A small spectrogram VQ-VAE, trained from scratch: encoder patch size [8, 8], 78125 training examples.
Rows from block 4 of the encoder of a small spectrogram VQ-VAE, named by matrix and row number. Rows with one number belong to one neuron. Each number is 500 + 40 x the weight over its row's rms, rounded and kept within 0 to 999. All counts start at 0. Numbers have three digits each.
Before each neuron's rows are labels from the 100 clips, of 14976, where the neuron reaches its highest value: "responds to" is what is common among them. Only what is clearly more common there than usual is listed. The data: struck, bounced, scraped and rolled objects made by modal synthesis. In brackets: how many of the 100.
# fc1: MLP up (encoder.blocks.4.mlp.fc1.weight, 768x192), inputs 96-191
# fc2: MLP down (encoder.blocks.4.mlp.fc2.weight, 192x768, transposed), outputs 96-191

responds to: round plate (53)
fc1.1:395500431618500500500500456500548500500500500550500472500475500571500500500500500500482500500500584500500500407417500500500500500500466500447500500409450517500500500500566500500500500500511581560407599500500475449500500540500500434500572421500500500500500500500502549453500500463561500548
fc2.1:500500500500500500500500449463500500612505500400500500500500574500454500500456500522500500391414500500494500500500500590500500500426541559500500500575470472500542500500500500500500570500536500500504469608605500500500500500500500500389500500500500564673455500500500500500500544500500524500

responds to: string (42)
fc1.409:500500433500500613565500500464500438500573500500500500511500516500596500500500500580500500500500578500655547500500500500564500500500646550588500500500537500500500497583582567500500500500500500596500500500456500500500403500500553500500500500418532500430500500461500500500467500500500500500
fc2.409:631500405500500500500500500500396538500500500453500527500569475500500446500487467588500402500500425500500500500470396512500500500500500500500488500500500500578500500423511500363500518500553500377583500500588500487500500500500500449557500500500540500597500447451448500500500500500531491500

responds to: hard striker (77); material: rubber (36)
fc1.490:500605500500438500500529578500623500591479427500500500500500347500500500384448500500500500500545500500500500433500500560500500500500500439500532500500500500500500500500500500500500593455500500441500500500466500535500500500500448420500500500500500500500440500405500500500500500500500500500
fc2.490:500500500500567500575500500500551500500500500500500500500500500500500500500500500500500500364522500500500500568500569435554500500500538500500500487500500500500404594500500500500500500500606500418500500591372500500500500588500500500500500500647500484500500500500500500500500500552500500442

responds to: hard striker (87); action: scraping (40)
fc1.30:500500378500573454500500553500500447500500458314500570500417500511549500500563454500392557500500500402419500500500595500500500500500500500448500500500500559500521449468577500500411500500500500527500500500500500500500500500500500500500500413578436500500500500448500500455500500500500500500
fc2.30:500500500565500500476500500431500500636579500500500500500539531500500405574459500500500500500518451500500460500588500500522500500500500500500500500602500500500564579424500500500500500562558500500500500539500536603500500500647446500500500500500500448556500500486500500462530500451604554500

responds to: string (35)
fc1.44:500500500500500500500461500500480500500500455500557500563500500532500500500500440500500421500500483500500478500500500500500559579500500482500500500554500500500500438500500500500500592500500500561500500500500500450432515500500500500419500500500430607500500500500500500500500500500500500500
fc2.44:501500500500500500500500500500500494500500500500555500577543462450387500439500500500428500550500500500500500520326500500500423500366500486500586500362500500500500500500500352429500457500577500500500563455500463478513382512480500478523538500500500500500500500500500500510500500500518500500

responds to: steel-like damping (53); clipping (29)
fc1.347:436637542500403500500500500603500500500500500500431500500471410500500500500500546500607502500500500500596541500500552500500500411500500500403549435500500500491500500500500500500500572500432500675500500500500500500500500500590500500532500500500500500500427500500500500500500610500500431557
fc2.347:493500500500500500500451500500647500500500500578501500500500602444500365500500500459500500509500500431429564500571500536523500500500500500581500500565500557627500500500531500500454500500500500418500500500500500444500485437500356500500500500651500500500500430500500500500500500500500500556

responds to: bouncing (64); steel-like damping (37)
fc1.84:500500500500500500500500607500571500500500500500397500500566500500500500500500500500500500428500500500587442500500542517500500500500500500500500484500500433523500500549433500500500500450525500500500500500500559500500554500500500500500500500456448542427561500500593584500483585500500500459
fc2.84:491500500500500391500413406424509500500500500500500500500500461500500500500500500486500500500643500500500500500500437500500500496624500500500500500500500500570483500500500500527500500500500555387534500500500500500680500500500500407500500500500500373584436546500500500500500500500500500500

responds to: round plate (36)
fc1.255:500500500500500500500500500500597398500500500500500500500500500500563500501609500535500465585500592500580500500500500500400500500465469382430500500500500500500500500500500611500400555478458500580500500500500500500401500500461500500500571500500500500500500508500500500468500500500500500500
fc2.255:582500500500613500500500500500500556500500500500500500500507500533428500500535500494500500500494500500500516500500500500500500500478434500447500500427500500500500500440500438506500353500500500500500500451500500500500500500500500500488500500500500500617500500500500500500500500500500500500

responds to: bouncing (54)
fc1.738:524500500554604477456500454500584500500558548580500500500580500541500500500500500500516452500500500500555500548578500500659667445500500500600500432560500439500500500500486435528500500500500500566500500506500563500500500500500500534500500500544500500500540500500500571500500559500457500433
fc2.738:605500500500454500551540466500436500500398500415524500500500560500500500500455500500450443478500500500500500500500420500370405500500405439500500500389500500547500500500500418499500453500500484500500500500589500500500500643500529594375500500500500500500500432500536500500500475500500443459

responds to: bouncing (48)
fc1.628:509500500500500500500500500500500500432500478500500500500589500500500500500500500500500500400605500500500500555568562592500428538500621558595500500500500500617446500558439452500500623500603500564500500533557500532447500500500500476382500500500482440500500500500500500500500500500500500500
fc2.628:500500500500500500490604500500500468500465500500500544500405500582500500500478500500500396500457444500500507500456500500500500500500500434464500500627500500442500417500500543500500500500500500500500592500468500500587627500500500525500496500500500500366500500500500500500500500500500500500

responds to: hard striker (77); scraping (54)
fc1.679:500604500500507500500554500500626410500500450500500500500564500500500500500500500500500589500500500500500500500433500434500500500352543464586500500578500407455500500500500500429428500500500500545500588500500500500500500500500500500500649500500500434377427545500500500640500548526441500467
fc2.679:500500500500422500500500500500500500363430609482444500500500500500500500372500500500420570500500500500500500500500436500436500500426500500500500500500500430500597500500500435420500428500500644500500500405554500500500500500614500466500500500375489500500500500500500500500500500500500500424

responds to: white noise (34); thin (high-pass) (29)
fc1.295:500500500500500500409500500500500500500500500500500500500500500500500500500500415590463500442500500550467500500500442500500607500500575500500500500500500452500500438567394500500450500500500500500500500500506500500500500500500589500413395500564500500500500500500432500500500500419615500500
fc2.295:404500500500500500422427500500500510424500483500500500500500500440500350500500500539474500500500500500500500559338500500500531500500525500525601641560500500500578500454500500500500362500500500500500500500449500500500500500500331566500500500500500440500500500500500500500500500500461500500

responds to: white noise (27)
fc1.401:500527436540631500500500474500550500542557482500500500500440500500500500500500542500500500588424527376500500500500500500500500519500500447602500500536500541455500500500500500500500500500500500598500500568533500500373500500500500423451616422500500500382500500500500500500500500432470500500
fc2.401:500496500500500432411500500500500500500500492500500500500583500500381500500500500500500472570500405500500500500500500553558500500500500578426500500500500500631500500500500555500500500500500639500505364500500500500500500552544423484500500500507539500570500500491523500500500500443500500500

responds to: steel-like damping (41)
fc1.57:559500500500500500551500500500545500557512500500500500560500500524500500500595500611500500452434500432500500500519549500500400536500557572500500500438543500500500500500500500500446551500500500500500468486500500580500500616500549500438468500600500500500500430581500431576451500531500500473
fc2.57:500500500500500500500500500500500537552500542396500532500500500476500500500500500500500500500523500579528495500392500500500500516500500500500500470500500500500530477500500444518500500500419500500525524500500500500388648500446500471545596504406500441612466500423500500500500401500421500500

responds to: white noise (26)
fc1.739:549500500500500446571500500599500500500500500449541500453500500584500500404500444500500500500438622500500500500500500500500500567383548500500500500500500629500500406500468501500500500500500490500588505500500500500500500610500506500460500500555437500425517500457567500500431500500500500500
fc2.739:500500500500527463500500500500500500500500482500500500500500500500500500426500500500500461571500500500500500500578500512500457500500500500500500547500500500500500500647506500500500500500342500571500500531500439637517500500358500472500428500522512500500500500586500500583500560541500500504

responds to: round plate (30)
fc1.721:500500500500500594500500500500500452500500500500500400520500519500660410415450500452500551500500500500678500500556500500500500412429500500500500500500590567500500435500500500500500428500500422616500500500500500500500500500404500500500569500500402500417500500500500500500394500500500500500
fc2.721:500500390500565532500500500500500500500500539500500453500500500500500500500500500500506465500500500500500561500408500500500503463499500500500500500490500483500500485477562500500414500500500500500500500472583500426500338500500500500500500500500500500500500443500500500500500500500379500500

responds to: text has "noise" (46); round plate (31)
fc1.657:427500500444500410500500500500500500500500379500500429427500500500500500500500500611500500500435500500500609467500500436547500500564641500500500500500500500500500500571500500500393500530500500500500500500500500532500500500500500492500594500544500500602500500577500500500500500500500500500
fc2.657:500500435500500594500500500500578500500500640500500500441500500500500500561500500500500454500500595531500500500582500500500500468500587500500500500560500500500571500500500592500539500500500480561500500500516500572500556451500500520500500500500544500436500500500500500430500500451500500500

responds to: closed tube (36)
fc1.489:500500500459500500500500635500500500500557496403500566566500500500500584500500500500500500434500573500500457500500500500500500579500500500500500500500403433606500500619500500500500500500500500500500500500500555500500500500500522500434500500500457500366500500594500500586500500500500500426
fc2.489:408593500441500500500500500549500500500507519500500500649500379452500500500472444500500375453566369500500500500375567503500500500500500409442500500500500517580500500595500500418500435500500500500519568500500500400713500500500421500500552500500500500500500439500500500533500500500500466500

responds to: string (37)
fc1.764:500543500561500500500500500564500500500500500500500592500500500572500500557562500546500500432500500572544451500500500500500500500532595500500500500500549500636500500542500500500500500500500500654500500500500586500500500500500500500500500500500500500500500500576447457500500500500500445345
fc2.764:436500500547500500350500500515500449500500635500500566461500500500500500582500457545500554500500500500500529500500442437500500500500500388500500500577500437500626500500467500541500500500500436500500500502500542480500500500514475500645500500500500500500500500500500500500500500500376500500

responds to: hard striker (85)
fc1.463:500573500500500500500500500606444500384500450500500500500500500500500500500500564500500500500500500500500500500500500500458500500500563500500500432564543449641500500500500500500553500411598500619500500607500500417361500500500500561500536468500500500500500500515447466500500500500500490399
fc2.463:500500500500500365500465500432616500500500500500408500500505500500500500500585496500500500500500500467431500448500447494500500500528500500500456529559500500528500500398500437587500500500500505543515522500500500354610528500500500500500500500500500500500509613500554500456584505448417500518

responds to: closed tube (38)
fc1.140:500593500569500500441535541553556539500500459500500550500500443500524500577500500500561500500500500573500500500500500556500500555500500500500500500500549543500500500500500500500500500500560500629580500500372575400427500500566444500500552439546456500500421500500592500500500567500500411500
fc2.140:551500500500500500597502440459500500615480500500531500500500441628500500500576500547559509500456500500377540500500500500392500440409500488524448500583564500585500500538500545531470500500500500596500543500500524365500500500500500500500557553522500500457467500500559477577500500500432500460

responds to: closed tube (41)
fc1.15:480601516500500464500500500500500500500500500500500500500500500500500500440542500500500499500500500521495500500581500500500500500615500481500441500500489500500500500500500500619500582500525500500500500500392500500500580500500500500500500500500500500414500500500500500500500500500500481500
fc2.15:500511500555500500499500500580500500500500500665500500500500500500500532500500500500500500411500500500500500500500500500500500445524500500500500440500468500489500500500536500500500500621500500500493500500500567500500500500500560500500500500559500500519556500500610437500500500500653421593

responds to: bouncing (86); rubber-like damping (36)
fc1.267:500500500500500500500500500428500491605451500549424544500500458500600500500500500500575500500500500472416500500578394500500594500500500500500500420500500500500500500500606500500500500472500562458500586500500500500500500500500500500500500500500500500500500477500500500500500557438500454500
fc2.267:627500500577500500500542500500500468500494649500581500562400500578500500500500442536500492500500597500500500500500500500500500462500500596539546500500500500500378500500487392605500557500500500500500500500500500500500500500450500500439500608500500363503500454587500500500500500500525511500

responds to: string (35)
fc1.418:500500500545667500500500420500500500500520500430500500540619500500604550500500500500500500500500493500500500462500500470551500500490579452500514500405500500411405500543500429500500406500500500515544500500500500500500500515500500500500535500500500500500500500500407554500500500500500500500
fc2.418:500500500500500500500500500500500455500500647435500500500500434500500355500500500500500321506589453500500500500491477581500500500500500512500580500619500500500500500500500500500500500500500500500543426500500486443500498465438500500500500500500541500594491500500502546500500500500500500500

responds to: repeated hits (62)
fc1.105:500485529483500353550472500500500500449527410500500500500522500500500586582598500500500500500500500500432500500500569500494500500500500417500500500500500500500573404500500500500500500439500500613500500500500500500500500500531523500524500500500425431500500500500578500500477581500500426500
fc2.105:500500500500379500500500500519541452500500500484592500500500545500500500500500500500417500500500522499500500500500500500500519500500500500500500500500500500500500550500500426500500500500500576500500430500500500500500500500500540500500500534474500514619374500494517500500545500500500660500

responds to: round plate (31)
fc1.757:483466500500500622500500500592500500378500500576500500500500500500500500500500500500460623500500581500500500404500461403613543469531500500500500500461500500500599500514500500433500500492592500565500562500500500500500437401600500500500500388500500500343500500500500500500500500450468456500
fc2.757:500500430466500500462482448500391500500506615531500500500500500500402500500567500500393500500500500500529500500507500403500500500500500499500535500442500562500500500500500500369457445500500500500500500360500500500500562575517483500500541500500500462500469553500500500566500500500500500500

responds to: string (48)
fc1.559:500500500500500500500500591500500500500570500543500500500625450500500667500500500500500441500458500500500442500500500500480494500507500383500500436500500500500554500500500500500459500500500500500500500500377500500500500500500401500500421500500500500573514500500500500557500500500415426500
fc2.559:417500417500500500500394500500500500500500506615500500500500500516500587500500500410344500500500391642499500453500619500500458500428500602500500500500500419499500500635500500500500500500500500500500500500530500455500390500500500500500500500500453500500500561500500500500500500506497500500

responds to: one hit (55)
fc1.162:568405500470500500500500500500604527500500565500563500500500500500500500500626429574462500488500595500547500500590626466642532500406500439580500473500500500500500500500500425500500500577500437564500500500500582501500500562500500500500500500500500500500562500500500500511500500500559473448
fc2.162:543457500500500500546500474500418560500421611478500500500588500500500500406424500468500424500521500500667500500500455500500419489493500500500500500385500500558451500500500432444500535500500500475500500430618500500500500500383547547448500500506500555500500500484605500570500500500484500500

responds to: text has "noise" (47); steel-like damping (37)
fc1.118:458500500530435500450500559500500500500500500441500407500417500500566575500500440534500613500419500500500500500500567500500500500500500500500431500500500552371500550500407392500500569500500500500500500500461500500500535500447557500500500500445470500500500500500500500500500500500500500439
fc2.118:500500523493455500500500500500592500500589500500500538500500534362500500558500500500426500585502500500500500500500500500500500500500500485500500500500500500500500500500528537500500500610409500500500542500472500513500500500669435500554558500491573334588500500500500577450529500371500500500

responds to: round plate (36)
fc1.435:457500500500550434574500500472500500500500500500414500500613489500500500364500500500500500500585500500393500500500500461560396500500624513500500500498500500564451500500500500476500500532574500500500500462420500375500427500500438500428500500500500522500433547590500500404392509485500463500
fc2.435:566500500500427500500500461500363555500500546500500500500545500526462500500500500429500500500500500500500559500500500500414500500380422602465500500392500500500500495500500418463500500500500500445500500420500422500430500623500588446500500542500500500500539517466500500500500500500500500500

responds to: white noise (26)
fc1.424:602500500500500500500500500374500500436500500500500500500517569500521500500500500500562561500500500401500500500596500500500568437500574500597500454500500594463409406590500500500451500500500500500500500500500500500437500566500500427500500433500500500533500500500500500500500528553500500500
fc2.424:465500500500500448500500500500500500500527500446460539500367500500450500449500500500500500500500500390500427500500500610500462500500487500556500500500368500500500500500500500500576500500500500500690500560467500500500500492475500500500538500500464500377500500500533500500500500500500500581

responds to: string (43)
fc1.698:500500572558500500472500500500616500500500387500500500500582500571500500500500500500487371500432500500500500500500500500500500500500500500500500565500500500500500460500532500365500500500500500500500608500462444500406416500500557441500500404500500612500477500434493551561500622500500471500
fc2.698:500500530533500500500518500500500500500434500500500500702525615500500429500500500500482369500500500500500500500500500500500500441500467500431457530500526500500500500500500500500500500500552392500500500500500500500500500414500500500500500500500500500500500500500500500500500500500500500500

responds to: clamped rod (44)
fc1.114:560500553457500479500445500500500412500500500500500568500500500500500500500500426500409500500500594500632500500500500500500500588423500604500500500554438500544500500536500500500449500500500500500500500500500500500418603576500500502500500500500500440500500500500500500500500616500590469500
fc2.114:500373542500500500583500500508400552500435500500500500500533500574500509399500471500575500500500500500500500500500500500487406500500500500500500500500535621500500520500500500500500500358500500500444500484547447443500500500302566500403500500464500500500482500461500500500500500509384500498

responds to: hard striker (91); action: repeated hits (53)
fc1.509:500500450500500500500500500500547500577500500409398500603455500500395500500610500543500500490500500500500500500500500500500500416500500500603500500415500575587500500500500543500500607500500500500500500580549500500411491500500432500500556500500500444500634480500536500500500574500500500500
fc2.509:399544500500500500407500500421500500500500500554500500500500542399500328500372542552500500500500421500500479496500448503500500500500517540500559428500500500500500500500500500500500500500500500500500500500459500515500563405500500500500500500524500499500500530595500500500500500500435398500

responds to: closed tube (36)
fc1.328:500500500500500500591500500500500500500500500553500597500500500500500500500500500500500500500566500593669500500500500500500384500398500500500575369368500500500500500500500500500453500466500500500500500582500500500500415500500500500500500571500500475500500500500500500500500637565404500500
fc2.328:500500500500500500500500500500500500500500500413500525500500556478500417500463500538501500609425500500500500500500467500500500500586500500500411500581599500500615500500500500500500500556500500500473500500500460500500500500500500500491500436488500500450500500500422500577500500500528521500

responds to: repeated hits (56)
fc1.101:394444500500500500562500500500559500500500500500500500500500500500606500500500500569500500500500500500500441500500553500500500500500500500500590500500500500500500439584500550412390500500500500686519585500500500500564500500500500500500402500500423500500500500500500476539500573460500443500
fc2.101:500500500421500500500500531500434500458466500500582500568500403500500500421469500500519500500500500500500500500500500581500500500500500602566500500500500662507500447500500500500500500500500500500500574500500500356539500623500557500500500500500500500515500500500500500514500495578500500519

responds to: one hit (48)
fc1.374:500500432552500443500424608500500500500500500476500500500500500550619500549500500574500500500507500500500500500500500500500500500500603500500500500500500500500500448500500500500500500500575529642594500500500555500500500500346500500500385453500500500500500500500500500452391500500556500500
fc2.374:500500410500500576500500500500500500500500500443500500510500500500500500500500500500500500500500572518500500500500500500500500500464500500500500500500500500500500500461500500500500430500495500500533500500500380324430500500569500500500595548500500500500464491500481525500500500625500453500

responds to: bouncing (100)
fc1.100:530500500541500500500500500500462500592462500500500500500500500575500500500500500500500500500500659500500500500563434514500500500500599500571500427500500500436444500500579500500476500500500500466500423500500500500500500500500500417449500500500500500500500500500500585514450500500500500500
fc2.100:500500590500435552500500500500500500500500457500500539500500500500500500500500490500500500533500623500500500540624500500500500500432585602500573500479500500500500500500500500500500481500500554500500451500500524528551580544500500500500500500500481500500500429555489500500500598567500541500

responds to: pink noise (27)
fc1.161:573500522500500446500500500456611434500500457500500500500447625500500500500598500500536551500538585500500547500424449500500445500500500602590518471496500512500500500500500468500500500500500500441500480500576500557500500500500500554500500500500500500500500500500500500500500500500500363500
fc2.161:500418512523500500500445500500500500625475500500632542542614500500412500500574500500493500500500500609500520500500460575500500500438500500500500500500530500500465500500500500500569500500500500562500500500500500500500558500500415500500563500510520427626500500500500468500500537500500500500

responds to: text has "noise" (42)
fc1.755:500564500500500500423431500500448500500500460500425500500500500500543500472562500500500500500440500500418500500502500500500500500500500500500500429516500500601500500572500500500500500500500500500500500622500500500500500500500500500500500581500459436500500500500500446500500519500539403449
fc2.755:500500500500497409500427500427500500500500437432500500500564586500500500500525500500460500500500500500545500500500500500433500412500378500393500500500500401500569500587500500500500500500500420500570500500654500405500500500500500447500500578500500348500500500500600500500500500500500500500

responds to: white noise (28)
fc1.652:573500500544500500509545631475500500500500500500429563500500500605500539500500500500500552500580500437500500500575500500500500530500581469500618363500451461500500409500479500500500500500500500500500500500500500500500385500511500500475500500539420600576539502500500500449500500500500500466
fc2.652:556500500500500500500500500500500500500500572378500477500425554500500500500500500500508500500500500439500500500500500500500500500414500500500500322500500500500500464500500500614557500500500500500500500500500500601500601500500619500500500634500487500383529438500500500500492500584500500445

responds to: hard striker (88); action: repeated hits (40)
fc1.147:500500588500500436500500500490500483500500500500500500527500447550500571500500578500500612500634500500500500612500500500500447451537500564500576500500575500486500431593500500500500402500500543500567500500500500500500500561500500500500500500500500500500578500500500579500500558500500460500
fc2.147:500500500500438500500500500500500500500500698429500500500500500500518500536500474500578500500500500523557500466500500500578500500505500500602500500531500561500537500500500500500569500500381422490500500500485500500500565500500500500500604500500520421358500500500500500557500500500500500475

responds to: clamped rod (40)
fc1.615:500500500500500500500563500500382421462500500500500583500500500500500500500500395613500438500500500530500500448500535500500500500500540500500500450451550500500500500562500500566393500500500590552500500500500614500500500579500500500394456500500437500500500398500500500500500500500500500500
fc2.615:500443500540500460500500515500523500443500500500500529500592542485545500500500500500500500500598596500552500436500500500500500500500500617500500500500500500524604478500495500500500453500335537500500566500500500500373570500500467500500420500500545500500478500500500573542500500500392500500

responds to: string (31)
fc1.694:500500500500689518500488500500595500500500460500500500500500500500500500491500500574500500500500497500500500500500456466500515500610616468437536533500500404500500459500500435454500500500500500500500500491581500481500500500500500500500471401500464500500500500500429500500500500500395500500
fc2.694:500500500500500396500500500500500500417461500543500500500500500450500500550500500458448500500553500500500500500500563505511500500500428394380514500403500519500500500424544568470500500500499500500500500500500558397500500500439500500500500500500519540535500534585503500415500500500500500471

responds to: round plate (39)
fc1.102:500373500500567500500500500500500439500518500500500530500500500500592500367500500500427500500500500440500500500500500455500500557471500527500500500365500500500500500554500500500500500500500500500500500500484544500406500558500500500500500500500500500500500500539500535500500592500500500529
fc2.102:593500568565500569500500500500518436602528500500500500598591500500402500550452583500500500500576490500500500558500500500500500500438500375500500500500500500500500500500500500568500500500500500500500482500500500500500500500596483500500446648538613544500500500558421423500527500511588458500

responds to: bouncing (61); clamped rod (37)
fc1.455:532500500500518500500439500500566500500500564500500500500500500500500567500500500559431567500500500395500437500524592500500500500542500500557500500500500500500500500587500423555541500500500456500442477500500500523500500645500500554424500500500500500500585572500500500500500546500421466500
fc2.455:500500500500404500500453500500500588500500500504500497500679573500595464500500543500539500500500500538477500500500457557500500512431500500471410409500500500586500500500500500558588500500455378500535500551535500488500566500500540570464500500439500500500500500500500473500500500500467500442

responds to: round plate (37)
fc1.743:500500500527601500500500500516611500500606386500500500583447500431600500500500500533450500421500570470580500500500537500500523481500500500423541557500500500500500500500500500426390481554500500500433500500500500500500500500500500426381500403500447500581500500500472500500422614500500514500
fc2.743:500471512500500500500500500394533500571552500500500500500528500500500500527500500500496432500570500479500500500500500500347500500500436405500500560405500367500500500376555500500500413432500414500531500548500500500498500500500500500399513490491500500569500541492500500500500423500500500500

responds to: steel-like damping (48); shape: round plate (34)
fc1.517:500500500500500500500500500500500435500500584500500553551500500586500500433500500500500414500500500500500500500397500500500500500500500500500500500500500500500500500500500500500500500500500500500434500500500439500500500500500500500500500500500500500500500500463500500500500500500543500455
fc2.517:500500500500500500523500500500445500500500582418500500578500471500500400500637500500553500498500500500579500500519500500500500469500500500500500464500500500630500500500500500500500500500500426500500500636500500500500500500441500500500500500500500500500500500500500500571500500500500500500

responds to: repeated hits (56)
fc1.7:500500500595500442500500500511555500440500500383443500500500500500553500500424500420500500500500500434539500500500500500500500500464412500500500500500500500445386500646500458500500395500424500593500466500500500500500500500478565500500500500500500500500500500500500500500500500500390500500
fc2.7:500500500500500500500394500500426465500500500450548553500500401500500500576500500500500500453500500500500500500500500500500500500500500500588500500432500500500500500454500500579433500500500500500359500500500500367500500361500500546500500515473467500500548500573612500500537500500500447500

responds to: steel-like damping (39)
fc1.199:500500500554500500500584500500475500500500500500500500500500500477500500500500560500500460553493500500500500422500500500500559500573500500418500500500580500500500409500500500500500500500500500517537500500500500500413500500500453432500500410500420611500500500457500541491465500500500500500
fc2.199:500500500478500500500500500585500538500621500500500500500526500626445500500500500500500500500500519500500550500500500500500500500415500575500500464500454549500500624500500394500500500500500500500500474500625500500500500605599500461500500565500500500500500500500500500546500500528500500539

responds to: hard striker (89); clipping (41); text has "clipped" (41)
fc1.702:417500500500500500500500588500500431457500500456500531500500427500560529500500543500500592500500432500472500500500570500444500500500549500500500452500500500500500592500438500500500566500500500500541565500500583500500468500500500434500477450442426471500500500500500524457395500500445500500
fc2.702:525500500477500500533500500500500358500500500500500500500500531500500566557500500500500591459500500500500500500562500376490387500500500367500532500500500500500500522461423500467500500464566460500414500500500555500500500500500503562500500500500500449500522500500603500500553500500500500500

responds to: text has "noise" (84); one hit (68)
fc1.205:500523500500500500402500459500500500500500500500500500569619454614500500500500500500500500500574635411533500500500500500500520500500500500578459500500545623500534500500458567500500500500500500500500603651500500500500500563500500460500459500500500500371500500500500500500500500500500418500
fc2.205:500405500500500416430500504500529500500494500565500384549500500500438500500446500500500500449500500500500500500506570500511500500500500500500440500500500500591500500500462465500500449500500500446500414500564460500500540500500500500476500500500500500497589500500500500500450500500500417500

responds to: closed tube (39)
fc1.725:578500500500500500588450601619500420437500500500500500449500500500500500500554500500500500500461500500500500500500416500500500500500500500568500401411500500500500500565500500566500500500467451552500500617500592500500423500500500500500500575500489500500500500500500500500441550500500500500
fc2.725:500406500480589500434416500500500543500471542500500500500588500576500500412500504489399490500452500500500500500509500500500593500500594621500588500438440500500500500530567424500500500500536500500554431500500500500500373500500500500507509500500500500537518500427500519500500500500500500545

responds to: pink noise (46); rumble (25)
fc1.452:500500500500500500500500527500500500500500500500500500500643500500500500500500500500500500641394500500500500440561500500500500500413500400500500351500520500565500500559500413500500500500500500448500500460500500447388649603500500500469500573500448500384500500500500500500500517500500500420
fc2.452:456319500500500475507500500500424500389500500437500570500500500542500547500500500443500500500500500500500500500500500504413313500460500500500500500500500500500500500500500488415500500500500482500500370500500502500479500500500500500500500500486500500500500429500500500569486500596500500544

responds to: bouncing (62)
fc1.176:500500500500558500500500500500527500500500500500500500500500500460535500424500462452500500500500500500500541500500500516533500500500430500500500500371500500500453505500500500500411500500451500500535562500500500500500500500558500500434500500500500500533500462500584500568500583500435572500
fc2.176:500369500500500500500500504370393500500500500500500500500595439500500500500500500426500443547500380500450500500322457500500443500496500500500500500500502500500500500556500500490500500500601500500500500500500500500500500500456500396500500500355500500586451500500500500500500500500500500500

responds to: small (60); bouncing (41)
fc1.124:500577500500500500500500500449500500500500500500561500500500500500553538623500555500576594500500500606500500555500500500421500500500500500500500450500500500500500424587500469500500551500438536601555552500500500455500395571500500500500455500500500417415580432500500500500486500500566430427
fc2.124:537489500500475577500500500500500560500500500500500500533519500380429500500400409500394498500500472500500500500500500500424479497554500544500500500500500450500500500500517500500427395500557500432500434500500452500500427518500500438500380500464500408576500457480388500500500434500500500549

responds to: small (71)
fc1.83:500500560500421500500500500549433500500500500500500500388500434500500500500438552500500500500500404500500500539500500579500591500500500611582500500500500500500500500551500500500500500500559500500500500500500500452500500500500500532500500500500500500500500386544500500500538523500579395500
fc2.83:500500500500477500456500500538641500500500483500452500500500500500580500572500500500500500456455500434500500456630500500500500500500484339500500500500500500500500500500500580568500500500500500447500573500545500500500500427500500500500420517486500500500500500457530500500500500500381500500